config.toml
arch = "swin"
model = "image classifier"
dataset = "histories of elementary cellular automata, time running down"
train_examples = 147500
image_size = 64
crop_scale_min = 1
horizontal_flip = false
translate = 0.06
cutout = 0.25
targets = ["rule"]
num_classes = 256
norm = "layernorm"
norm_position = "pre"
activation = "gelu_tanh"
mlp_ratio = 3
head_dim = 32
fused_qkv = true
bias = "all"
qk_norm = true
parallel_block = false
inner_norm = false
patch_size = [4, 4]
conv_stem = false
depths = [2, 5, 2]
widths = [96, 192, 384]
label_smoothing = 0.05
loss = "cross_entropy"
init = "torch_default"
residual_init = "none"
optimizer = "soap"
beta2 = 0.999
lr = 0.0022
beta1 = 0.9
shampoo_beta = 0.999
eps = 1e-08
precondition_frequency = 50
max_precond_dim = 1024
one_sided = true
adamw_lr_other_params = 0.002
steps = 13000
batch_size = 64
epochs = 5.6
lr_schedule = "wsd"
decay_fraction = 0.3
final_lr_fraction = 0.05
warmup_steps = 1300
weight_decay = 0.05
adamw_weight_decay_other_params = 0
Rows from block 5 of a small image classifier, named by matrix and row number. Rows with one number belong to one neuron. Each number is 200 + 20 x the weight over its row's rms, rounded and kept within 0 to 999. All counts start at 0.
After each neuron's rows are labels from the 100 images, of 14976, where the neuron reaches its highest value: "strongest on" is what is common among them; "peak at" is the part of the image that holds the peak. Only what is clearly more common there than usual is listed. The data: histories of elementary cellular automata, time running down. In brackets: how many of the 100.
# fc1: MLP up (model.blocks.5.mlp.fc1.weight, 576x192), inputs 64-127
# fc2: MLP down (model.blocks.5.mlp.fc2.weight, 192x576, transposed), outputs 64-127

fc1.42,201,201,201,211,218,190,201,181,226,176,192,235,183,226,168,177,210,209,248,228,190,220,170,187,205,245,196,231,233,193,203,185,189,225,168,250,221,206,197,217,191,181,180,248,192,231,213,232,174,190,193,179,179,203,228,213,217,202,157,175,202,205,197,171
fc2.42,235,174,173,182,172,199,207,228,233,194,198,219,213,225,218,187,197,227,180,194,204,201,205,209,178,176,223,220,174,207,214,202,193,204,201,191,222,211,205,195,200,183,188,234,190,219,193,200,179,193,193,188,208,227,180,205,165,233,214,231,242,207,204,201
strongest on: 101 turns on (97); 010 turns on (76)
peak at: top right (34)

fc1.45,194,199,203,203,240,194,234,163,201,215,200,194,212,191,208,196,209,204,196,195,197,205,193,203,219,253,207,214,217,182,189,222,239,201,166,189,210,208,201,196,218,204,231,199,198,186,209,209,201,238,188,198,191,198,198,198,187,185,202,209,203,186,180,193
fc2.45,228,186,193,198,203,199,185,227,198,230,244,158,175,187,184,244,227,190,189,192,186,200,162,169,218,226,192,181,188,202,234,225,188,236,199,153,180,199,194,180,193,219,215,231,217,198,203,164,227,211,180,200,213,193,206,243,210,218,216,216,237,194,172,228
strongest on: 101 turns on (94); 000 turns on (93); large cells (84); 111 turns on (83)
peak at: top right (32)

fc1.372,188,209,199,216,168,245,223,210,224,159,203,226,226,170,191,212,148,182,173,219,206,176,182,192,186,180,187,201,209,169,165,193,177,209,183,224,247,200,195,168,234,193,192,194,210,189,156,215,209,220,226,210,204,233,202,207,187,207,204,193,223,195,191,208
fc2.372,239,140,198,222,219,208,194,201,205,187,232,196,189,182,190,183,218,194,230,175,175,189,196,183,219,220,189,193,209,193,183,181,200,209,190,236,192,205,222,160,198,192,222,202,206,187,230,200,220,222,203,171,217,199,157,174,199,215,199,223,202,230,236,242
strongest on: 010 turns on (81); 110 turns on (78)
peak at: top centre (25)

fc1.29,214,171,211,207,212,211,203,203,195,234,190,178,156,177,226,227,208,182,184,229,229,177,203,195,212,227,200,220,228,240,175,221,181,198,161,183,207,176,190,215,225,233,224,182,219,205,188,225,193,190,198,242,185,239,175,158,184,188,198,160,229,187,239,212
fc2.29,172,171,171,180,207,199,213,228,208,225,227,216,183,208,257,193,221,200,198,203,171,201,167,209,242,213,175,222,202,218,242,202,218,201,204,197,191,219,200,153,197,208,217,178,207,155,219,233,224,185,186,199,181,175,247,209,196,183,245,234,182,206,208,195
strongest on: 101 turns on (77)
peak at: top right (44)

fc1.401,202,173,199,183,188,196,216,209,206,199,191,225,194,178,227,188,175,195,184,194,190,205,195,219,239,197,192,232,223,160,208,204,198,192,195,191,214,160,186,178,184,202,191,236,199,240,199,217,193,216,219,191,213,211,212,214,182,175,206,204,171,167,212,219
fc2.401,173,164,207,195,216,176,173,174,196,211,212,203,173,163,220,222,226,211,181,162,145,195,170,218,217,196,187,208,202,208,168,197,163,213,204,183,224,224,191,192,182,197,214,208,220,176,209,192,222,180,216,194,181,235,207,212,182,237,189,221,215,204,193,213
strongest on: 010 turns on (96); 110 turns on (89)
peak at: top right (45); top left (34)

fc1.188,148,196,196,225,199,242,229,170,214,150,216,171,196,208,212,199,221,208,227,196,207,195,211,187,173,197,181,207,197,223,189,208,213,203,193,200,209,202,193,176,190,182,229,167,225,196,215,210,169,177,214,201,226,187,211,202,206,233,221,208,232,195,220,231
fc2.188,183,179,168,180,196,215,202,199,180,171,201,205,231,188,226,221,191,174,171,219,228,205,211,191,242,181,198,158,173,203,195,196,189,184,196,187,242,176,199,216,200,237,227,202,199,203,208,188,228,193,222,174,236,190,206,207,207,191,203,186,171,222,172,230
strongest on: 101 turns on (95); 001 turns on (91); 010 turns on (78); 100 turns on (77)
peak at: top left (37)

fc1.454,197,204,194,184,245,215,202,212,186,203,172,181,147,216,213,211,241,209,236,217,180,190,206,202,213,179,228,240,187,194,230,192,226,176,192,203,214,189,151,207,186,187,181,207,219,195,174,208,194,175,173,203,216,205,248,186,226,212,175,234,221,191,207,212
fc2.454,170,190,174,192,206,187,205,211,241,222,181,226,195,189,213,220,225,216,211,171,226,206,215,218,199,200,175,236,164,183,209,235,212,194,216,201,191,190,206,209,171,179,177,191,206,209,211,186,206,195,190,193,169,217,194,172,183,217,233,164,200,194,210,196
strongest on: 101 turns on (96)
peak at: top left (32)